config = dict(
    model='masked image model',
    dataset='simulated grey scan slices of phantoms with and without marks',
    train_examples=245000,
    image_size=64,
    crop_scale_min=1,
    horizontal_flip=False,
    translate=0.06,
    method='mae',
    mask_ratio=0.75,
    loss='mse',
    encoder_arch='vit',
    encoder_norm='rmsnorm',
    encoder_norm_position='pre',
    encoder_activation='gelu',
    encoder_mlp_ratio=4,
    encoder_head_dim=16,
    encoder_fused_qkv=True,
    encoder_bias='none',
    encoder_qk_norm=False,
    encoder_layer_scale_init=1.0,
    encoder_parallel_block=True,
    encoder_inner_norm=False,
    encoder_drop_path=0.05,
    encoder_patch_size=[8, 8],
    encoder_layers=12,
    encoder_width=128,
    encoder_positions='rope',
    decoder_width=256,
    norm_pix_loss=True,
    decoder_layers=4,
    init='kaiming_normal',
    residual_init='zero_last',
    optimizer='soap',
    beta2=0.99,
    lr=0.0021,
    beta1=0.95,
    shampoo_beta=0.99,
    eps=1e-08,
    precondition_frequency=20,
    max_precond_dim=512,
    one_sided=False,
    adamw_lr_other_params=0.00078,
    grad_clip=3.0,
    l1_shrink=0.01,
    steps=12000,
    batch_size=128,
    epochs=6.3,
    lr_schedule='step',
    warmup_steps=600,
    weight_decay=0.3,
    adamw_weight_decay_other_params=0.05,
)
Rows from block 7 of the encoder of a small masked image model, named by matrix and row number. Rows with one number belong to one neuron. Each number is 128 + 32 x the weight over its row's rms, rounded and kept within 0 to 255. All counts start at 0. Numbers have three digits each.
Before each neuron's rows are labels from the 100 images, of 14976, where the neuron reaches its highest value: "strongest on" is what is common among them. Only what is clearly more common there than usual is listed. The data: simulated grey scan slices of phantoms with and without marks.
# fc1: MLP up (encoder.blocks.7.mlp.fc1.weight, 512x128), inputs 43-85
# fc2: MLP down (encoder.blocks.7.mlp.fc2.weight, 128x512, transposed), outputs 43-85

strongest on: noisy; chest
fc1.488:099094137154149127128143137138160101077084120178215027176199149141125104111104163161133101127141122137104117173090143195141122100
fc2.488:135141086128115144131108128138085125164122090104049187058153139144128103162163131071144141151091111120063122118145144089044130151

strongest on: noisy; head
fc1.206:131134101105116124129145134112136135132163129156127124107140132079096115134148127129141125122074144128188122184136112140120123152
fc2.206:189128151079122114214156170125113204084084124175123170045163106154129137132084128130145114136153125143086174128105133110119108126

strongest on: head; streaks
fc1.67:145128109131124103051118142079074029141148115095139130118119105138104078129130077065109169099124145139131156162139151117114125085
fc2.67:134141172129112131183111125225126235054121129135121140117125136085132130110129172131190103085148107164161082129149164119128093113

strongest on: side: right half; dark spot; limb
fc1.48:067099110108110158196125102131152164174103151121133142129203128183148076128130198100090135092114131109096128150096113173060115132
fc2.48:140162128184153069116142195171056086129122131082195150160147121110168163185131126137138117181193127166153076137092144088162074173

strongest on: limb
fc1.506:118178123103053165175138119108140111128132135114133125121188113099106144100127164096114137107165151125137100128162029070091102133
fc2.506:196138158113118127127184079129133121135149108135134153138113130169164128135204110111186051147193054134071136105127169107132120151

strongest on: limb
fc1.478:078138129128116124098144176105133127126140079179092047127144125118126093128113118108177127173122131160075174092120187026170090110
fc2.478:179157110120144095144175033130080127116118126072111185187075123157175186147114109082072158067114180109139078152177119156111181128

strongest on: head
fc1.341:131098112179128068131137128098128132107131199139082138123172128132143127132198102064181108120164082121081072135112073090129114167
fc2.341:125129119142169128126091108063109170157149116051110128148130190122139168076122121125178159129098128126182212158100117156121124197

strongest on: chest
fc1.30:149129125138143157140123169176135185115142150105100027131196136185115119156140166136128128137095091168094113154148139164143169128
fc2.30:151040123095148128128138118113146136103158116117216174132162147104096176067109220132128131098080116070134110131104160182103086081

strongest on: belly
fc1.255:092135061118254133108073137040131139112113110046093126137128130158211103128140103125167159128136132135123110118146129095110128059
fc2.255:137108164111120127184178137152162148146135111133165131152116112089123156146132129090114124110112122117150176128123127152115086131

strongest on: noisy; low contrast
fc1.155:129136123119132148118119107078125215139154151137159171198162123158127128070133151116184149140120137120140145116127110127143101130
fc2.155:156117162095128118169142130087139143117130170139131148122140174129185164213201134191126146123168131189137128160151133121149121168

strongest on: chest
fc1.196:099132136129125144144137161118119126137110156135218084185137128139121207097147127067100135120180124123135128136127165133161104106
fc2.196:167139132121102092143138043119082137127081096139080182092105099130097083129152094148137047141089124130125140118144071127114109143

strongest on: chest
fc1.469:095116174127129137098076186108131137190144141128136130132149166116119134096070081115083151128123134106134113104124112163132071137
fc2.469:129112112191161129148197112125117129159112139118084097221128065121072134136127145199065108200085133139149145141152136116118120129

strongest on: noisy
fc1.439:204125058127137133131031122112162179062118144114143136111184145155099143175125098135179130115117189094138114062150124118142122141
fc2.439:120135148186115127136139106129149083142118091153148080161068113097128167086075148106052089126105050170126184193130159130123165111

strongest on: streaks
fc1.233:128143164116165094064086187143155087103140151101097120173124138137157174142157155127198128115149103122139135130145141149110134063
fc2.233:138136119127074113131125127067120130123158129172122141168167090152127110116128166116117129135039134129090118133159119085123159169

strongest on: chest
fc1.85:120128126128115143130151152096119129098093127106114141132175128115118179082084093088120125144075121107128150113129144126117140105
fc2.85:130131120235105135128155144163111081149127129122163135129078118122128112131163186194136135144183127118104129136113110137136214125

strongest on: chest
fc1.49:130117063147181113128179159149173160133140100151177167176117088147119125145114136165131134139109143062090129124113133145134081093
fc2.49:191136162113094130123078127125096094142077171081107125109144133117119114060106153080145128097135116128141177090125115134136128123

strongest on: chest
fc1.19:166168114129113111171100113137168189124142235151135129153076130154202129161114126114160120133085149093146142184138151173167111099
fc2.19:123153192129107238123180060132125108128138137113131145093114146141130113090133142138179037136124059163121099130133115203135148111

strongest on: chest
fc1.222:119155062105121106123075158123145085158133105128121176136110125111141125096150069097138110106140126105126183134130125134165146128
fc2.222:118090162113163129159119097119165159151103179149154128129185128070123095130139147121132156208142152139087128130114093106207133052

strongest on: noisy
fc1.231:136158196194090186155136129129134177187135135096123128181157097143136133000134147100132087156122073072128135053129091112132169138
fc2.231:159073081094186088127133136128111117024087153129127132084159113124141128131151167131149148113068195095107134135177155174123086151

strongest on: noisy; dark spot
fc1.460:129118125194126255101151144097110138146093068133152118160151205122120145104140129070101107212164114139075133070149090141135105106
fc2.460:120123147093117097116108135080115141124105157130115037042113133178050107146118135198110080105128125103101151184105138125154129142

strongest on: noisy; head
fc1.449:137127139133179127140116040143184166150055111093204091134167114173165078126138128134146109127105095122126094163145114127120150196
fc2.449:172165064130127182106125255122124161149190141131126138139107086127074121138121134096038122107117129129141130129138109110057133115

strongest on: limb
fc1.302:106172097102159103091133158104167104183138128125125139134126153140104159115114167103128082132105186173095148160160155130128139132
fc2.302:128138122168137134126064140057177114114170119138171103211128064138127108100098154169109135146046077046210087126131063140114145138

strongest on: limb
fc1.238:167047031140103091125117137108154103128127127110161138137112057134166207122103135130105080137103113153128255128139121144131121098
fc2.238:169063161145129179194127136129118132128154093103136120122127150127074132142122103205114177185137100134155083132121129139098192132

strongest on: noisy; head
fc1.402:106160180088120134117128106067131130157100129149134112174222151146125156113089132130127161130141116096144116128211102121088113032
fc2.402:146128119149132128086128136183115133130111124105116116091120131076092079138136132118117137137119128125099166118065150173134121214

strongest on: limb
fc1.145:074132208109118042188094139069125142136182141130092156133179121182126146107131158068127097077128138101158125108100090143158121183
fc2.145:124083113126117123022074134145122117182143116061137128062097170119151099122176087104128154165127120128137128132040148180109101139

strongest on: bright spot; head
fc1.201:165120076117133121163116145127112156129042099121156099159153152128129172139072193092047129149124126150108107128094151118074114144
fc2.201:095143152148101198176124106170142158126142119150128112123133124111115120103165181146134084103117168150114120180072127127115148110

strongest on: limb
fc1.86:188137149122101179132124151123120174087130109093167144048118150176152103130107130170123130127118091146128135094065135159184127163
fc2.86:123108120129120136128133092156160117155094131223054051101182137125102148110124113147133171130130106080167064171156138158154165117

strongest on: chest
fc1.346:078135113139155129080170135123083131123104142125132206214103133122082052129127081111099087138138210134110093126134139086082127158
fc2.346:121089139211129121129109174089164123155135122122135132125155172238163146203139156137112146184118159132108170135120126139071127164

strongest on: chest
fc1.507:134137146114128161105158103129132123094225170161155171128091108128076095180107119111130097114137130078128136157154081122125124146
fc2.507:128103109168130156156130171134094145117017062070079107138099105144111126124153132176151127128148180081130122065142151122128122154

strongest on: head
fc1.424:120132120128149072147083134170132127117131179135126135180122126120142141132194131136083120170125149072125096152139167100124083144
fc2.424:108168089207121157124180108128102075141122119087118095136126141138138121119148092132190130146124066133159129130133128184128113129

strongest on: chest
fc1.486:126088110122099115124080110134221133157132238121130123089070179141121108139099160157106127091095127125214169139059098109138100126
fc2.486:130169144128191137168126093148132126088133079133117146190142031140130131104120085091138125159144114116161071119165132095125193132

strongest on: noisy; belly
fc1.123:109125126131107171140109104087138136106129112121132175128132119163198135057123173059135135171172060134126134154111121191116176102
fc2.123:171144135104132067133134134128120120118141129063155075193156109138107145113203064149146119094117139049128134087171097118127058163

strongest on: noisy; limb; low contrast
fc1.372:104131181135151111123095087084200227078130156136126116107126125170110124112113105108145092136127118119162070080176123126144131118
fc2.372:180115076110167081134131129127134133149134168128121135129142157094097117155057200154092135155090120131119180127174152109088134126

strongest on: noisy; head
fc1.173:129125196122140079133203088035130124149143131146115157127178179097121157108089146130130153146042127146054153122142114124091131125
fc2.173:103124088153084235149115181205129153115109141090114069132129137170149134157126119074096117128162129136128113132130118109173062140

strongest on: noisy; belly; low contrast
fc1.141:080104128147114125132136136061128093132169121096129135136153186128044117135132104161154128133143132127157134072172006099120085099
fc2.141:128134122132118140112118127230133185131023152109074116116138074102184134139114121093128124141087116108119165143046255137121166159

strongest on: noisy; low contrast; belly
fc1.249:130147155094129140097191146052120131125243183131112132144137141135109157208104074099119099167110128126112123091146106172118092131
fc2.249:135079116159127151148131110131107066121036063136130078132132128110138125079104132159140140115101142117137113178138141089147124158

strongest on: head
fc1.192:125127097144255098071131179124130094105083104125199168138152101099115135122130117129129144147114132129114128155125130129127099104
fc2.192:132170144123141155176105077095105141076141162112051126122102140084161117123146119143144042092112118163123123140152123120132120179

strongest on: belly
fc1.99:049161081218077125199191128064107126133174178102119099130148100138126119130126123130142127126105101129140131127120119130046163092
fc2.99:135197100120130172134122137133128100136085128085121122137136125111158178090125133102104107125113100084136133144122112136121139140

strongest on: belly
fc1.442:117122135153133079157125172175047113199130168055108149105175118127123133194128127117109127146134076144120140200122131119078122141
fc2.442:135194073129132147125013126100117112148181088108139127162147152143134128088131118130148107161118140154121102166150110077155128102

strongest on: streaks
fc1.417:103153081150149112083122197127151105122142198110090107122115117182128164171157120085129114140152120154053118138135147136118129128
fc2.417:124133161138080172103113214038128120140164128113157095161141126124151158122145106136134122097163183129122154146140083029127129112

strongest on: chest; noisy
fc1.102:128094167121095128123144124142148150175133119114136129101198136121132133132146095162126128200149122176058085134119101143113167093
fc2.102:120175130137137120075097107137178128105146132192153175180042153135120110135140164137140127032079145097178132142130129087175038180

strongest on: noisy; low contrast; chest
fc1.179:158136096106168128091073131133141139118175093062103200158163160150137171126103101141128123209122106119126105162137169133089128195
fc2.179:128025132154086105143128116146144118133109144175126011143091086142151106058172144072092161123096088162148137108136122065205166133

strongest on: limb
fc1.126:143127140169089142118136123092208170095108132155129082122126127085113221128107155134115120158090148083135096103180139177133106128
fc2.126:151108091144137118126080143134146126148144119161119155182153140122103122123107179167119132140078131133148065171129109133165086101

strongest on: belly
fc1.137:107198171129161086123122135124139074145184146061119151127128103143087115113141155136144150144164182150130159103149164084101142124
fc2.137:210134079118196220137145093142111162150089143226083125137129183095158150131121053094139139127122159153058122215141128137126142124

strongest on: noisy; belly
fc1.421:130186097144116103117128080186129124157112074133155099141081128118141089107091127074122122103135098122122128143121179151191122161
fc2.421:136121125096134171145117146127127105109125201127119122040170129133114122153134127115091176141103115133098128124190101123079127117

strongest on: chest; noisy
fc1.318:129070120056135128100125135122154091137168087119122086203103117149127203092109131153077155142097130132121129131123159133128126131
fc2.318:102161135131135052129149120151117127059105189122165131164196117141092070201109121136153122117152092087155129113125092169165129165

strongest on: chest
fc1.187:141139117105119150071191111126068130132151106109126204112151088124159129064137137125130127145114092101120129128088139146184174100
fc2.187:123112131209220141067118114127231143189065095134132169129087141127113089101133112145071213141126185122137100101154116154073108114

strongest on: limb
fc1.131:052123035060127143104142157120133133112157144087117118129088048086128104162203127107122106070121101109137220124151128121133099118
fc2.131:059126166128124117183108079177107138102096129151111143130095217125129105104163074128117126119119208121102065141112145143098149129

strongest on: streaks
fc1.285:156101074179129150124125132097166126130200178040118086143103059138134077128129130125122129132199157163119130101231084127128147193
fc2.285:182117195128129104163096127136131083113056112222076130096131120113129185134135127126142096139071111149164174129085127131173106086

strongest on: side: right half
fc1.27:193129179073132097110058145178187195148162122183100093133128058148128109132119164112146107100129174161153116108089118150159073102
fc2.27:142104123167103148210158124139092114114156069123085120136154098118119145130137161128121129177084127099155095165140165132138149161

strongest on: chest
fc1.152:086112133146053193102123140121162132159108116148161161154140136144125114154075085128144124158128174122128070110126175089187125092
fc2.152:170111139146143078148103086127123155164142102073126119083155136105157167146126176123112129137126072132124125117123149129119122130

strongest on: limb
fc1.116:079195121134171129124113170110094128131127111074195143144128125129101137177110144127118107101163147118163162138085106136124050127
fc2.116:147091129128132144104193088102148138122095132147040187061053130126144146102125083104112157140172188156069036139175173100132191136

strongest on: belly
fc1.166:133098041158123156057164138088133128176114144138114134083158114188116113147139126101118099115152069073081145143147098112160123115
fc2.166:122128139078183078146153200112172093200143134134123116129127131138113177131111126113096104151152202123103145119092128098163150166

strongest on: side: right half; noisy
fc1.4:140067064121106121158143127136128111137194191087124158080107107202114093100128064100128134130093134131147122087121158077048139128
fc2.4:132123161128135112140161126194185146155066099126130129160115119136116162164062158108167092129200100135126149145098129255127103129

strongest on: noisy; chest
fc1.181:165097129097110149121112197073145129237123156132066127152133141176135146079152134111149121142120163128102124223116078165132125160
fc2.181:118142138181125071068131059121247109045143067167149147099129056107138070113124113141126127146106126123125095130205142090142161136

strongest on: limb
fc1.257:100121097120096140129151133118133154170129110013135151121205203145219138115129137089126161128113087105101159139141088126097124154
fc2.257:131107178137118075128056178193138086129127164135157118127123151123190153177133122125176122155124155124126095068124135053124097208

strongest on: belly
fc1.393:139105156166215048095179076076113135128151178112120205140136165098144122125140114127126191129089194163180129125108088169135087139
fc2.393:124149123113109128163118153126125185050132100144153031229101117111128101104126135132173145128096155062123156158134124137128100139

strongest on: noisy; low contrast; limb
fc1.118:217079142127127141143121125051135146126156125116097126115158137152139122130145100079141092168124125138211173116118110123083141199
fc2.118:037130120120116153129145075238093105144116110206156134152108186116144156085081133169105179106130116106068112132098165165128153126

strongest on: streaks; head
fc1.98:118127127164182120111122241087134064155138128109122114108107144102105096102123063108110112104136150129135088120121142101147123109
fc2.98:116112137144127135205092179117118189083119088079136143143130132134151129123068130191154128117116059158128110118129156118079134153

strongest on: head; noisy
fc1.317:140102080073120129155166116112128114114139204100187064136179155118158079096085107145124112158162147131103135140132140140097152013
fc2.317:176203128187135136127138108149141103124134117115070137073112156124180151111156107115097128157141110096122102075128123092154127231

strongest on: streaks
fc1.288:113142130126125127109079201130134129125136128111098182124107129139155072169091120145142057141173121077108135170121162083148172129
fc2.288:115119117128126099118167075094159120106135127142138103139129113136120170123119113092122176126140137232130105121120082186133069069

strongest on: belly
fc1.305:131103060127110123132081127118138098109148253121189134092173079107164121121155132161184164165118128060128178128123105154131209080
fc2.305:102124133122173137116086062070172127122115114183153117055138206126143135206134155118146129157107145170056128118171108157114166136

strongest on: chest
fc1.472:088117133145129105131140103140158129174130194121157167136075169113123139112122124131173040161078108119170124134109168130114122127
fc2.472:148099107121117175222104128125122129129131087093123087153214077173128129157138147090108220124170120130099175118149122090136157105

strongest on: noisy; chest
fc1.147:124128161198160077131152113108142111120122199098198145122154198135181130068140128117110147127115126101124108138135157121144128133
fc2.147:098124141086111177149126165112122153143081147089103118123164130113101093207111145128113099142124067120166168212119118127127107129

strongest on: belly
fc1.394:152130096081075128127127112142091141140150110147128079145137188125147112147131158116112055131121135163182128151097188116083111133
fc2.394:189128115148127072169129123097075165130135110156139144119086132121165130135070118135051134183106131122159076095126112117139135127

strongest on: belly
fc1.470:140114144143112139107128121119146082137217137120061086153095176130131104116130084075128094173116121105113131129125112176099124083
fc2.470:106130105096152147129134097114150129155135043144115125098135111142143100105045137163110155090143189151115142137072170122152044154

strongest on: side: right half
fc1.356:115137144090136138125118130123113161121166170114119131115115123131172171114128132126153122153113164235172141111116109129133079126
fc2.356:149126121198125139090155082142144107200129118144137099228151122128122127110119112140083171131076100048082128160094131168109163120

strongest on: noisy; chest
fc1.129:136132170162187128096138152107067146128128155106175147204175128160142112128120118135168137128114123134165204148128123076086086164
fc2.129:144111096112190120109074164130166136199128177123149158170131112147127123170130111116054117128117131145140149103104128114137117117